Weights of a small sound classifier: activation gelu_tanh, trained on melodies that start on their tonic, played by one synthesised instrument.
Rows from expert 11 of block 3, named by matrix and row number. Rows with one number belong to one neuron. Each number is 500 + 25 x the weight over its row's rms, rounded and kept within 0 to 999. All counts start at 0. Numbers have three digits each. After the name is the row's rms in percent of the matrix's.
# up: expert up (model.blocks.3.mlp.up, 16x96x192), inputs 96-191
# down: expert down (model.blocks.3.mlp.down, 16x192x96, transposed), outputs 96-191
up.0 103:498451504485444502522507478524495523503535459491503502487556525495446507493534448498468508528532495488524484482563509515454517523493504485491550508504528499506524503511481499472506485483519516497501450501489498532478470541497476467493501488533494525495531510519460512534511525489475516456
down.0 100:453490516485518497472534462467498476508506523512486476515508462495514513524511509540497528498503429440484526510475461510501463518492480494477483504499496492497492507466538498541523557484516495519529505483470483494507461493489523512490462536491488525509488495515515557484471506466483545475
up.1 110:493498483536480457477484460413516509498475521541513500472492514496526457471521502563454476549511552513505474501479517522492520523483514491475553498488486504498522496522483507530493523488493499490489488522500515491532515513517506534509518511511493504484496557491507498499521508493508486467
down.1 112:474509501551483535496501511489509485460509465473532501470548484535521513525488472488498464500490504498512480568507520483520489473514525511489521541522499507476533486535482518523455529535504492475490501509547495461523478576486518497493481490472496437465509446467480478512532465512515482492
up.2 099:507500503554538491506532524516474492473485520535479464487513485475467520511509488569527533525504502456495489504548522470533484532488495502512519525527471489520522490537503465504546491494537505476518499484463517498523504492453517507528526508518497510504504492531523497485495451491525488513
down.2 099:524503488533488446473547466486552520514469448502467505487481518513469524511488532482482483489505524515505475476487487493503466510564489511506484504458538529502517496495545496437468484553483543468488510463482540494465495450473539518533483511526494499495503486459509506489529454502511486551
up.3 109:481500550489494514438490495478541504537512497488496482546529518480533551491483510518535522488489481486526525521527471469480486487499512510530547516509486529499483495520463483499493450495509540490466518495482503500522511511504500441491514527517456458487454487498510495485493502456488544471
down.3 108:465490454519488445462523541457510493508502505527485546486459501465466523502503528472508478490479484505506492508507539470529512494523467515445506502546481498470480489500527509479512519471496474500508482511490541500492497493524519499525511502507511489523534510483529506489483504511483534512
up.4 095:496491525480514504474497518520511467513478459509521492518535495436490556503510522414495516501440515512483541521459504467505518487510492501500484507520512491463519509521516497498481492510483553497510511535495509489485507492509494479526485480540518549503482515490434492497568505507509520481
down.4 113:538506482471492455504515500533548497492493505496519499512543487514510455513500488449548532486475470444531490556512512504475527533503478485459514505472494486503499535463492519427469515536487475480480526480504487508535441503468519539499495480519504456477505520494536523488520528485491494463
up.5 104:510507542499591531463500518509490537474442494526508474481467500497491553490445484519495449509569476494515523497484514461525479509497510513486505522513507480470517459494499476477480504501497442511523468484495502496462517484476469510493487515527502519518477498531511502485495556517493493475
down.5 104:484517455543460504510524504513493495531536530479471490529468489518487510495529536513482483516486517536472475518472531465488492459499479541491513503468527500484458477475531504542479528490501507496448480471460457524518531480509503497495511533563480476493514536470511492494561454503495483496
up.6 093:492529463470483509499485516564514486489487560525488504491557517474520518471503513484503507497481519487470512475465460514505526536480471504458466538498490534494520488524478492479514517501546464479505505517495508457502500502503475517578513475543497480497532519523546505505482527511501549436
down.6 105:504455566518528543441494514433482523482479494499490484491482527460463517557475481512499470513554509533499512469509470465498525502473501466480484515505503490478558503496516451531496454466484561478517462513496500523469491506486502491464540489481487530505494457498471504474535484521487517512
up.7 117:499525520480467526489486502461529506523500536504506443483523506496487512523522479532504533474469481499526504464534483551533508473476472477487483500522481509471532527475479451476503460519502482526514443497489518440510475480554473517493511477478506474492487483552516500506480479511498514574
down.7 118:514470487486482533465474486487448495487511502545484516458444519453485525545484510505489473522536507508527487513485481516498426497518516522489524487471496504471479475507500501479491529503506550535524486533508503510474471498517450502505506457515500514513516514502523540502493510463507513506
up.8 073:528552483483541492485502487488552497498511528502484448500485493511535525566461482506484465513452500485472497515482485513483520542504491512477543485492502509503490520494535535517518486489531509454501495471501516496547459506540461486500491530510525464513494520495523493474489460514500499523
down.8 080:494482523462480504449454490500483536507510520532520500506488535514520468483516497468490514476528480518471483512533461478525541515446505540482496488522477482536515497520500529543492508480484466536483507541480509509460514513491533468511551547515497486508486525457510568471488501489537453487
up.9 090:484524582477500462475536497502475538516477469501513481512513458490451447524541497561490483531503499537506490497500490509476533506510488487522516528464484529494485499497517483465479481490494508508504511507515511463548524450482479495510498496510523512473490523500520490480492493491488496529
down.9 089:493486529484513480488507499546473468523464479506503546493513519499536578494515502509537510501551462492508502518518496478492536490482496503477496481455505496499474498511464475519492456473489454507569511491503521528519517518511512498497499455505502517495504513506525490480433494544500540524
up.10 086:510506492455460443503482507546481521480519534494502524466518494523520518482485509536517541536508513500514493500514520539491481520472477526477473537519498496491485517484534492512508496466472524523506465485509503464478500475567494518540517471497505523515453503500511468456496539468491513502
down.10 086:496474476515510533485497498488501513483498473505506519556474490500498526530478467492520430496488479491496530504476531454429500509512545531493510492512509482474544510522455475486546494526527550477489503462475506517495534448522528540482485451529501487516472498503501531498508530484515489452
up.11 105:528518501490487459522512491468468502480481493466447478528470523473488558517458504492522491487493502518473533540472509462437482537504501484485512482499466502513519516497491522522481458492463477508529528573518512495511496505508515514483528552491492477503531474454504527513472531564487514532
down.11 098:511522511477510470470453492485531480496514533518503488461504555528504495514472516505509518523497503478479468470555504533500501489524495484527499471573497508470529522515490485517471486466527565485535520518515533532513498479548534481551444487500463476514508456530488488509465470495528485522
up.12 114:516496538548532493514514532520493457493503543453509529494506512492516515487479518528522484501515484501508465481528497499466509517483535514435499506486498494485513483507486512530493508474474494520593516475503518500520534487484538496481472500507524481518480524529482469510450494490542476519
down.12 118:469484485487490470515496440477535533478524464500490496535515486502438476478500446508491468512513501507524496549516517517509517487542491471528437515467475498494510536508446494486504466517518509481459509508472495519471487517548496477513476497487518514473514526543507538531458506503503502516
up.13 098:484516521490519476525506494481458494512517529484540495481498471493476492496461473499502498464523468535493457490484510503518488555505495495516423506462531495484485497459498532490473544531506509486438510480487500501458488477530490458512489517486535535486473460523469487517496550481530514497
down.13 083:528482525487504533529513496521537517458505480505530509518497502506492507555511513532514554499480481509438528503463479502472451534512477479490495485513489531520507514467497465532580486470497498442499507499502508493509478502498484480475502502473500461512510500514484504495528524544490492496
up.14 092:493504477519509540518489520490476555496504513512526511471504508440505526498546496490482500511503545461462512528558501481474489528496477471476503446500504481494521508491490512498533514489462509480527482507513514495503423476518490529526527488514501540535462508480441486491468505517491495506
down.14 091:482475501479501490503495523484556512511488528458510466494469473535502504487485483481519523466488519481486528539483461480504481470462497507505477475526502473488500502528521493517489532483489510468537503517488472521475484496510513514494542456508513482519526527513517517495484497499553475553
up.15 092:479474501448503545532499514526496480528498518507513463490534465472501529500538535461497463460483479486491531542488500470541502515489507535552520507466483519485462528514499520506515520536491510484503472509488491519454499500494535460523440515469456508505491481499461488509491494487469483493
down.15 092:524530540485520506524479499508528516499501492547529518489508484517482497501491491533492509552506505493505509480519528483518484474522517515477484459494523484474530485472546549522539465506499469475509514507516538499455462465469524477482506486481514483496444513550484544511530479484492488475
up.16 089:477479494515527454502466522516506519484456516522470492542501509523511498543491513473485515547544527500480537540472483503465508564504499510506553507492475501485478488481490494512505479505499476498475489511501497466565487517539468549494504518492468486507476487500487523499506479504513465495
down.16 090:503470548517495502499500475516517461500465549470539465445495491491513481492507484533484565518482511503491491506454440492553499498456473506527463487517501523483527487492485462511514488504538494457479519529493491503545543524493550503513505542519535525511520515528507510492485437499463536499
up.17 101:505506520472501487502508502499467515482495512474528482538493494509463430517433523580477536472504472528514459507497516487536502518502507440511496485535500491522516573501494525537506525482487494475535484470477497507504516523467480510510510508506463493526504563454487476495483547547481500465
down.17 106:526491503539492514492492481501481478494512467508471434470486498470504516526504487491492471486507504473530519505522496437441522452493483497498459519536514542504519540450505540502483478536479517506503538508526492519457486493497545480444526524517490473494522432505503498522535475505474473509
up.18 097:488512514482551488486479470539516464468476557496498480498501459476503440487472513488490510525538476528498492441550501475549505491494505477503480519514497456492475518518506485511499479492495461483487521524470497485527522530459501501513501485473534482493503504477516513484493499488539484512
down.18 102:482473521511533502466511499569508504515522487490553507519460499486517526514500534523528528527483508509504545498474450480500476422488499484516537491503503537531532512559503510494497514510508473478465488463477516524510483541519489517501479459568494501485488493497508468504501524503483524449
up.19 092:525503513518486511465512539436486516510420510524477475500505493503520483514479504494488435523507472486520504513510525498467522459540495505530523553497464494460486469525475499519482477463512513477486532482514487478513509513446508529524556510480526505500529470509493506480515503545495490462
down.19 092:515524475515486515495480512500524522500495493504497533516499526500497551458541520525457485512510494492495487469523511532584506495428533510482521489443518521506523491516553495488490490511498511497472473472481481502507515482535530522456474494503519476508513531498494523501511481529476508494
up.20 102:450549493531485525519517512495505498502459529462513508510466534512548529496477493522544468509531527470529471540508506537506497496484500508462516532521474507487496473512498482486527478459502532478518505495488473495518461523519490579480537485510544516476545534460504520511510505569478497460
down.20 099:485513502552501501469508507522453479491492480500489498494436553515496494500504530513480518512559517487541500504525525509437489476530470500499479536507500504531442463501523481585518472522502462524443523485526510488515555504517498469479489473484491499508489520485479485468484501516475514444
up.21 104:496510489487473519521487545494493489533501534499469526427526474516469450481552533511484485501490530494491503482515528480493485496484506503495490501507504458499553582505504527488511527526504464481538526528504517496489484481523489451518482506486502508483444520514518498536486553493499488482
down.21 100:479501562526498499514530500459499458485489522474529480546520520497462492485505504490479478471498479524471493453545466550530492514504493518493516469458515530468492496519491514481498484482486519510492496479521517490523529488459510508506487504481485491506489497505500469491550468487501511548
up.22 096:530479490508456486522505490505509466497469430513515515528520500464467475508528496484489482484441541512526471536487512507513480501504510520508495507516505494488495474525503504488521502475494556499526495485522506502478482505493491473487491511502509468486481514521502542509508465443512527529
down.22 104:481505470518531509491498505462526471516466508505496540489516433585517476505484498501523533485548508465505461531557508539507492485474502498498478513469514472485522522476539512511505509507501495457543557499527506502461460527472507501487474445478501509517477492498560494480523492493511479491
up.23 109:475475476487500536473487508500536531499541498490494483501523509548513527538530518467473516550509494482501478469503490500496492510513502485497517474509455515515499540505514473474518482532524524497503493475521507523444478526470481496419494500500472524504471512519457494493537527501480503452
down.23 106:520517494520476474483481533506499514525470476508502490434513540501492499476507499546536501493498522517475471525513526494511528511455546494504521490503530481536441502490532508496546515510537522525499515492477485452516473510465490497546536517520465488514476491492505546531482507564516499521
up.24 099:482517468493515500496485509498498452504475525477531523505503507499501482498505483548456493534510524464479497482498490483484488535525507512434503473516493489484531457506495473512520546483461460481477539505506485507531520540536487494503508481508533536511495509469551485463493535481511505531
down.24 096:501504512535468529501517503492526554468537461467477469517479524488471462497507503499516531501519509523455514473443496487440492515512518478511433459444511519492537475531474545500487440505518524511553512504480460488491486485517508547512528482502476534454499490534519530467457491472518519466
up.25 095:476460464484471488476478493511489503490533508467520500493502489565517480451512502543567487501490487505506503483533471447447525530498507487460471483493510516501510521505504482520499506504484474501522489503506495501537512551512525472505510500518484452501452523491554509525536452469487530501
down.25 100:487499471483478494488464513530493506489497467499506508523568502480472529487513485432529514495485474500505503458513479533538503515498494512498509520510506496476477446540486514497516496527548509559482513533500490476436532514473503485516554505508509538495520512499534477520462477468508482475
up.26 096:484485460461475487516521497509524542476514523470528494540508475496488479484480490477460499517517517481495462501518480499494530507481499519480531534517482487506499469499485504545512516459503477493536493513508499503520509485498478448488502539505551527513482492443462486451491501498517492474
down.26 096:501528509484473510526545436459484494521501517493496526440480480497545502515529509516509538481477502519478491474483497483471510501494523526483467501477484527512534532494523445487508518547486484493470489502505509522484514506489512497438501548491501482525504516515491527519509480510544486532
up.27 092:523515505534539502464485444455546508475543479526550486533534499484472462476435489474503536508480477470508518468510514482493525483514497515509469502511520488512464435536474502550475514481478506456461503505464478511476521549530504494497484499497539464510561511510492510493492528537502518485
down.27 094:478491509509484491487498474478476472488514502494503477540480440504518515468503465523490538496499526537524495496504510491477481462491500427502534544513506483484547493486477502460502509466531486528465532511500494550556506472520523504501498559490499521500498508518478485514519511540471471454
up.28 102:489469488505500487505478464465449503515488496514482455515549466518501532471446500482498469502526512473478489517507487501482514489520496514485491506496482504495503542525507479458523477524481587481479517459505504525525497462538463477508500485464504520544489482568527493482541500498538529555
down.28 096:480511551500492493488481528530527499523502529505481496517382479471503487469492517481493471507516491531470508503491525501533537510486491449507508490476509491464504492507480496477515536472509456460490498516463524532514517493476552493479466488468514486487494538532510504508498512490483501495
up.29 081:479467508530502509482504481502500503508491495483523466525470461496493532484514448522510494525554530505494500463498519552492486537517495495502490494487453576514490469484499504491457462488456505505526529522482494479557531485481425458492533463492465492517503475531533514509512518517510495542
down.29 089:500540516525476509466507476475489500496458440550477497484469542532500492476526484504516510526462517512468483486489538566491504519559496517481495530516511495466466536492536481512474472539491527485502505515494498555523522501512503492441501520473519502539530508516487410482522472500502493499
up.30 099:508515484500485484534512458535526509490483527499508479508469487488490491533453522509525491510479563500527519497445512552484500508514507531507521484492506553483508502503516494513532504496505500487491512504498494516441479525515464520482499479487496531508498482531488475508495477496507468487
down.30 096:497508480513488492503507475516519538494532503482490501499458508474465479480504508494488484458507452507505472498518481493485494492529536513505467505539453502536475525502469465501563501490524458493511518516479511572506509502465533493521508498548517471523499506512528498517442515510565511488
up.31 099:497509522462467459474492526493471462491496512491476523477515504514439438506501495493547463493485514539534478501541468490504486483494487486520524521479512536511530543518502520470498477503529476505521535507482506479484500521458467505520474542500502528519546516561511461467511483549494514502
down.31 099:496457504503521488522502492504497516517493493515501489496548520487472535454506510485471538484487542473474466456498481521488506499473469468492551476503477487476513535511489450500550518544475513505513466518538479459519461490474539512490519470520492540472484504475519478541493511499485491503
up.32 104:483527512513464547487532482500521496537477496462520448471580502470487504522464489485526483518485516497529533465494519508507514508462497497566484491478495513497589531532505531516485521508487488487510509485487496485474451492466459507459517535523492486514475509503558485485480509540518461505
down.32 104:500473537503542489470486475515510477523511462495501475483445478472569549500488533491476518473487500511506490513511473532493472489481516502489517483518488500460519521466526496469471477533499513468473533500513493501546505504496532485485550478470512514508471487461510513513561517503502514503
up.33 109:516461514501456525470488482501510500527520553485489518567509540485515453491500500520530516543476498543483521492491477476480504465495493483530520503480512497536516528480507493543516506516553503492519510512506520481492483532499479478481516486483503538491497487544466526493501465453497499470
down.33 106:524511456461512476517503494515496495489494487524515499463505486497473457518503544493497480450468484505525445538516467475506511490482443519490481497514482467514501516518475498489484488508486485528508463499473481479500487468509536509473515515428479471512504501463535488492472534522475458467
up.34 100:491556472498457508520509496489564490475507527511436529514528555443515508483394477509510489519515512481507494520496509500477475526461527534481523524467502490503499545484522491516480520486494506502522491461486506504547519520512488513492481473507500543484499528503473493500504513532516516497
down.34 094:487507562512521509516465498531465539504469556498497480528488472508513461478513483491509519530534534515508469482477502471517488496515518501487498533539510482523550475526481477476506493471507487533486513478485473549526443481483483510490524534446497515491473509451481507483488518488515515515
up.35 094:488517518527488507500514515511475501478459514497505560518551488491488524529522497474503496512499509501476488540508525492493510479543506455452503520508494485514437532477521492481449506513505533515448509470511490507488486490540500505456462461457536537499541516575498508511515472497492479485
down.35 088:501470477527478498556489499468455478499543489533494505491456513495465493519517515494479464502486499501473507483502482473497513495428502502503486504511492490516498462497437438476522468520460486525504515481532536448566496481509483521525510452515499511486468476495450508483493492507465496506
up.36 092:511523478471502491481480530509494497499480523521503508518461464466431489484437469501508503534518525468479476475484521489497516508500504508525529506480474485483459536490502482515488499444512481477534504514522507522509499436532488480510506532478487505488488484525500490499487545494525465530
down.36 091:505521458468491534513486489494504447491482491486479499480491522473516481520521485521465473528472487536521506489477494500510495527444494520529483519488492496531469503447472491472563537506527541507435492547495478500535472461538517495512528473499496498519519482550484507522458518510515518553
up.37 100:514487500473540437510489495484509508493520552525493523517496503504504525470491496493463513517514549517504517513532512474476520509508499441488492507484496490478494428501503441503470482466508520507472550483498506509481477510496481540500537494453492472510523505559499524492510515543502483523
down.37 091:478484514503507502510514455487500495463486504496477482527488488495462481534535484509447549481470498484487502492519564534488509492516488486437493505499538467465517518495483440510491496485516538501470503528518497520454493511448545478460465539503491528502472534523504519453510517553485509464
up.38 092:522506465521489439491491544522500498466487487537492483526503505475559535510457510490512495505487453476510522513471498492510519466505489516465499498520466452488509480490507502482514522507519474517575515532524506508492492477517506496522485504489489540514500499490467526460483548485478498548
down.38 092:491472533433545554490461528481507501502528562517500520506489529511479437514491510487505505451506520501463502497493508503532452482484508495526482468493506513533566517508505472519529504507500534503486472489486479500492501526517486484523512541506468455481472528525500460484467490481473478478
up.39 105:503470547535471505509493504540498501483469541493502482484438479488433481521453504508488507508493492539515452476525478457526505492530482472549478517526509480502504483472536514514530516510505495508507474543474516503501542463477500469537518487505501517482492516507506507460489475519530501537
down.39 111:491502482474477502590513460450564474501482512523473494487486515514503482544520463541492534559475515513487503493486465484527507447509488543478500485504482491513482505490543479434514471490526502445439461492521479477505525525533505504440502489549502480478501487527491501498458480481509508487
up.40 112:506524472510478522489507500520544536485519554486497507490471504503520434477461490521495535555490477462505542504433540500540505506493477433533458495551492488515532483523488495499496465496525522480529480462488504513468515429458494515526476497524524528481528516463471521555485493508530497531
down.40 105:505515500521516514502520479527508503506487513531514524488504494500499538452523521481491472516531510495494459535552476482537549482520479520515461479507539493515514489514551484457479488469515545516467457549517519502520444520472510477508530479524517460468523471492513505497516465519490494441
up.41 108:509513516505554523465518486466545494487509536457524546496469486503462505498497522479475527519461480494463488465441490516498471506478492493484497479536475484486531505482501500486521520477491532480481509491482473519528508504477518477520483509557490497508487545479446514490530477477532512529
down.41 115:499507467536494500521502490522505531504488494500528484494489511528488520476519504545523495512485490474485511534481538471493546505519536482515471524478505499501480474505477522513469464486503456482552505491492499476515516506508503530457516486457513505465523486518498523508458511511507456485
up.42 107:482572563516447464487490515501475530479530528510511501529430482519506512503497495505495512535515514492488473507477497515518516515498495445498513519544504519525521491465492505477496491455535505506495487516468482485485503521518510439549521482508495457508543513486522443482513494502502512442
down.42 126:518477466474578504530516507531469477502478513509474484464527538475521500535495490503493488460495531482485505532519507516511499511506503493495523512475522492484480558492534514536509501480499502509483464484507492495447521516515495545467476470468481528541488517496468537477507508510503486474
up.43 094:496485499451501510500506490508526458462426535501477497472479481527498547519502488471493512542478502463504489505491462517525473524505511474502507497492468507501537535503539497500535514482432497478547502519500495493490506492474480470515507491530510564478528498525466495470489490466540501446
down.43 098:492507486523457502539519489536533498487496430498505520490462520506514460506531503456515541486493499489485472475517517465452480509511516521479501448491502534543519527488508510528549523505519481537493499506472498559485444484443492495529477508491485493484508513516517486524527542518472432500
up.44 112:479495499554514503499487502525451516513543520533490514484511509525477520463460503527533445484509522525494528536483516463498494489486492478538447541480501476482525472493491492519448460498487535479486534472490501458513512513492455477509522483505520498503513501514501512502507495506470531533
down.44 095:497508504509499482503499507485459518525509497518495520491572525524482513474491479492495502506491528497477444493473451546514513484488505541508549523486509514470490484459525481502483566510540488454544484490472492498482461514469534515479514483490486509500510480504493516516523514550494479513
up.45 111:489466507483534497466497502565488458512514524500505519512546499507493479528498467544511528450493458512528482478492472504511480443573499493508535515497529482492479486522509491481492503512514476496494479497512510491541507477529478472461517497535517497492527518530555499497517523492500480474
down.45 109:534496483476512518464484506481517512494507453562478513474507494483503509497480526539529492497504508520460501468477490532490510520470507493473508478538490491544522497500565508476501479477491498448487477524494510541492495467450476506476514567480498479477505452494486497501494488524524463514
up.46 087:480484495493535487486474495544508474494561518500525496497505522530478445545483485533483535507496498483478471520474498502466513496467506489491461515468478510509500531460492466501504499522492472486489504512523496492464504464539487522446515510455491521498568531531479489480528494483467495507
down.46 098:491510520509511448475505482450497470485532474529469501488503464489531496490511470505504525473514528531498518478488508531529509496542514542475490484522486491518580496485490486491524524504489456448525521532513476470504483494499510488507519525533502486545509478520493474523507522544516497479
up.47 106:505473544495495460496515489480474477496475539514473505495479509511568468538499500583504499513525519502521457539474463497519495489493492448523501517494473464517509517489511487518470469469511514507496497478523496509467488477548527469478584529495490509501540482508462516464439479509486472527
down.47 100:473508495507488510505497494493490483512499537491484541502553486483519471507434556538497524502496528460506510488536470508449508510499483505492481503459497451504502496505505498511525493526548524521500489472476486483468483506523511516488462540518500491478533496527499546492476517495493510511
up.48 098:519503506493483473500481499467502538501492573489531508491519492481530540490462520441445491554470562513514433481516531504493501461491509518454481491533487503481521533534497527511516509529512481511561468503522512514482462501508503473505473465530482474513482484470520498487469512499493511482
down.48 096:468490455483472524535497476485485495463519480463551504467509533520496537484507509447516529518522516492516483459509517527549489474506490528488493503560472518543534500495441532491481521499516461498463508530492519461506508492447474526495492470507490517500507510513514477516511497530503504494
up.49 100:497458482502545527518485513486509500503488550499505545482502520458523511517479483512542515481535500506498533549500527477499505519478516528458500472522503530509539556490492508512487495526548453494544443492522517517460486516519501479509507481516487498506528493530494456513450469446490465492
down.49 095:474529482535480472491497499489480534505481515438523482513553514518488471480471489475492477510503488503501524510520510509491464503535476483531513497485466531497493497491504489487471460465471526498486523514525526488522497485470480511525512446497504519505497535520520525497511579498507485484
up.50 117:509442490475513491500490487477487546511479484515461482549500563484495492515543494535485516488520479509473505511483467493488489482479519470562569476521499503528491518522478471495534459506514498495540504484522506487493511483527487486531462492496498495495509479457496493516474571441476498519
down.50 115:514507457526480487521489504479542509504461551490480525492543465492476532470493484499448507506541518533481492536510482506504509492515522508490506455484489525515509506475503497533482513515539521501503502488488522512536512440445525533473489494474494493525502507502519497505466493502485470505
up.51 100:526518546501513527489520529467532484519479481512495500506548466466537494481505492538484513508501551508510463497489500532493477507503499546481509559520494488487479507500520470478487482498502505506516494503510487485510471527539456491489493513510499470521507447586487478467481476488506499440
down.51 098:517506456510482499465508491513526558483515440484536496504486477492446500450505516455544470534478488539473487491467538456505513514503502492461511495523481471528521476530494480467496521503476483505487564531519519518547499511471475485505500493465491468480490529511528481502546514541524517520
up.52 098:432512498482527543515496467493536506520529565566480509478441504474514501490478484540549542521513495466500505487520486509536510490501511464496480497471503518517522485492515501482485532495476494499518543523517522510551497520505514468493445498512481518518516481538512457477509478504478431478
down.52 088:512517488490483513496492480512507471502525486490518454515494451477501473488508445502484515483506534535507505523453479497460482471550483535525485472495529510532520486499489509508485473501493519530498465501464481466531515478476485494490533497484498523505483510527521529488475504549472503515
up.53 103:550536516495540490501523509505496459499559517501546480534508519460575530530513517521481518515496502531489471548458528518551490495463492557485542505477460483452500519484473488474489494496459505488496495509483478495529504518488517524490457491467513547513482523485517466466462461487472493508
down.53 098:490511568504533472519504522496522467522492485479496479445541529510468490509538501475503499537491486545485501508498503476507513501521506492510503502483505498500519482492495539533484530461484469459506507470495473488486529476520544493512541494533484493468460503482483495459529528536507552471
up.54 106:496495476493533487505498428528470481530462519492509440542445453504500443499495521470511511525500528494463531465500494514483521519539504514571471485502529515508489462494516501474535502515500519519485494480516501485500522485487478461481513509493537499504496475540526528474478551521507493525
down.54 103:510510499499500533498497537519554505465522488520475516493494508529468515523512487527502528461464521474480507463485476535495494544494496482492458501489485515499512523504501455439491518530494498516494502510497486488520500500513505510483491514515483524519510497531500427466507526473512492475
up.55 087:512509507512502505454509486497562513498506542525517502537533508517463457483490478480516528533499518539502469493527504477523481493480499510499516491501479453521530518498542488505495499484502448475549492462516496502484527522452465460524533481513489473481525484531483473492471504533467518517
down.55 090:517521514498512495519539493515515492511493558494490517490490471469533482489512537482508457493515508470529523474490447523499496481473474508553513501490528474469513546484447461456473519478543535473454486500525464498519498512493478500493476498489513505496476486466504550502541547517530500521
up.56 097:574507501504535459455499546521506512480496519505491520493513518517552530484469524503467490488479500496515516516512478472470501507517516519485513510521472526510497486492484459552480479541478542504495486485515510492497486532557474469492475500480498522495460435502527498471469446487509519451
down.56 096:479494501532458497506494506520567469510500459501519517486527518498473476508521483510535514524542525474507483460489533470488482513535441479485501510502499530512533536499486506489520480492503497527544476503506491471527513485533490513486485486471534492491507501451455461496528465474491471486
up.57 107:504509478509523462500502462502509481500473489513497483534494493504482498522439500476518506488518492502494495473455503496515503509532486457505544466489482514475519463504532525495516529470484455498542506466459502502506452509447487489488490492478445556483532497464511504477514495518487496540
down.57 106:496532523491478494535502471494492516516494453463539475485452496524504461535525534473548525517506490475496518497480514495474524507499483506499459535534523507487477502482499486492507493504463487452490515504481472496492543500554536505465518523512505440473496481491467490494481487506493538480
up.58 101:464494512495479524517494491485473523475482566466493475483523533483484491529525496551511519517457470521493523533491537534497493510500497475508502543515485492499514483480513471496497482565452510509483508510500500508421504487517498521553509509531484524486492528548485477524483510492482468511
down.58 095:530491482503528551497496504480557453501504494479493475492473499473486501491482456506496470500488488495515503501530431551515475474512475501539535484521503510498510479478513500477510509512479506491455507494536519496530471544512546514499493472469525506522489514504470552517487562472482545475
up.59 108:485487491474462480509476468472538508481534486537479538503509503465537521509500501434527534510524501471497497486522510508536509518501482483484509485546511516518536503492495527522523506534538500474457479500499507495507463520513498506498507493477496528471499478550513533471526483471496497543
down.59 114:475445525530528477484489504568449476501446530487510485490513528468515521553507487506475494448506472485480527527466490541556482517472488497524514520541499534485451484490470474533477506469514499542521526491476496467563488506492548465534509509466504563502474522466522491504510549500489477464
up.60 098:478512525468511530528500467446529508469491492495493480501519508476490486516520531494515475543511432512478521590517547488499482506492522509463532521497490474506514492491481498496475455504481483501479538489502492503490516482534473521477486487478519498474507528517537496538522492516476511464
down.60 093:480471528525523532488501545493526517508521527485480466524470514523506507490510524474497501495512501520484497495490470468501474489493497518451521499500481514490453512506530507528491472426481525485495495534504489517486535524469518464510497485520479480529507474458516529485521495549497548490
up.61 088:498526473490532470494465491458535480500493442466486507505517512557462513518523495530520544487478511488538542539505480487550517489482494512517442530491509443491512509500480503467480512500515499483499521500493500528557509478499504475503522493481522533510547530540509529483495511545500524519
down.61 093:484492517533506451470515524532502498515484517542503519487444486483520500543517547486503509472520520483485495467520509483504488455471488493514517506470533465508448511566508475474484524462478513494505531492517501519491471530510513513521439550477494515507536472512487479459511527495469467501
up.62 100:485523536509439519490482455487521504519433537426501512496496548480513478519515485503530523496484494516488532494540508545477513491490503521512435496502505502535499529495503484512537487521493461502487491515514500463493514477475483519510534497475505473486504445567482474502505428489520515487
down.62 101:523494558493514528463464502518472479497505507453497507520517475510511482483499483529458469476502500548532498528466436506545449467494454482521504497489485471489473492524489486474470520479502506506526514507551513475513466546552540493525490503455501510512512490473490538508511497508527492498
up.63 093:487496540488530482475471545499536514487466488494504476524506490482527566515479488528495518501466544507471511510560502528468510481481514492506475437482533519516507510530496515539505496502482488494467471525507501531487456506527522505516469506495473510538509497545451547484479492475483460532
down.63 093:472494484543498509482503485460521507495510472454514460513499467508481522487525520494485469514497535482515512503450548499520471525518482513484539498513505488532490472466506451483497480513496472507542563529507528499509530525447462517517530498492543528501498546510523487548467512508510497500
up.64 099:524499492452486488487463524494548537502526518438511510479501524487511484520493526514550513534500494524519530526443493534465499496498529448509537484485483515476489550481518460494522495470488478490535504526521486479508501539536474474479472508492488461522505476520522509466473501510489568492
down.64 111:474496515458465488509507456481465512486525521493484512488522448499472480473492493500477469488522536481525519481534451517490439466486462517533501535546500517495457480501492557479501508483536523520525510483501511482528505528469505533516559507481498487509467514485523498511502481517511509528
up.65 106:500478497519511489496494490478506485523512503502463504507491517491466454504539532547519508505516543490487510489515476497540474499485470457532489499532508429504548480497504504490525507551530491482519543475509501472531494473502495538496533506497535471469467452524491561510492538505528515507
down.65 101:517432447479503547510516522510462477498508472522501526538542480479521515467457520527486526468482484497482533532520515488527495518467527527506511504532513466489459506544457491495492558453532519495507481526522487494503492474508479495495510501566490490499527509463506462531483471480519449513
up.66 094:511497555484496497529523495483524495496532511454464514501585517452467488479490514514501448527494495493509530497501528476490504517516521478497515479460531500515507501487500455506507488480485486470532489499475512451504521479513490497512518532508523482503486476495470500511447522476495537501
down.66 102:505528461575519496495523467475525487513479480501498486513469480528485516508476539525535494477514523522501478478468504498483457478481545514517486522516503484486447467504504511503510510497506512490503493503484462506507461526521528530516523475515512494469521447487520472518513493486520525472
up.67 100:473490465485475529497527478492473494491469535504492520482492493522485500508558520549463543496519542466478473512484485484483466481481487547504516492482467504512478496470499526495484479496525569531470507484509484498497481477489499556513512534525513478497489505508505534540495504496525486498
down.67 099:510501490535506479522525534471519513487529468474521469477481507482487494492499477494522467508502490534564522502458535519523557520494483498499488493482519482473484522490505527500458551528468507514494556508473495561477490501481510509486483483505507521538520539470500496487522488519511492516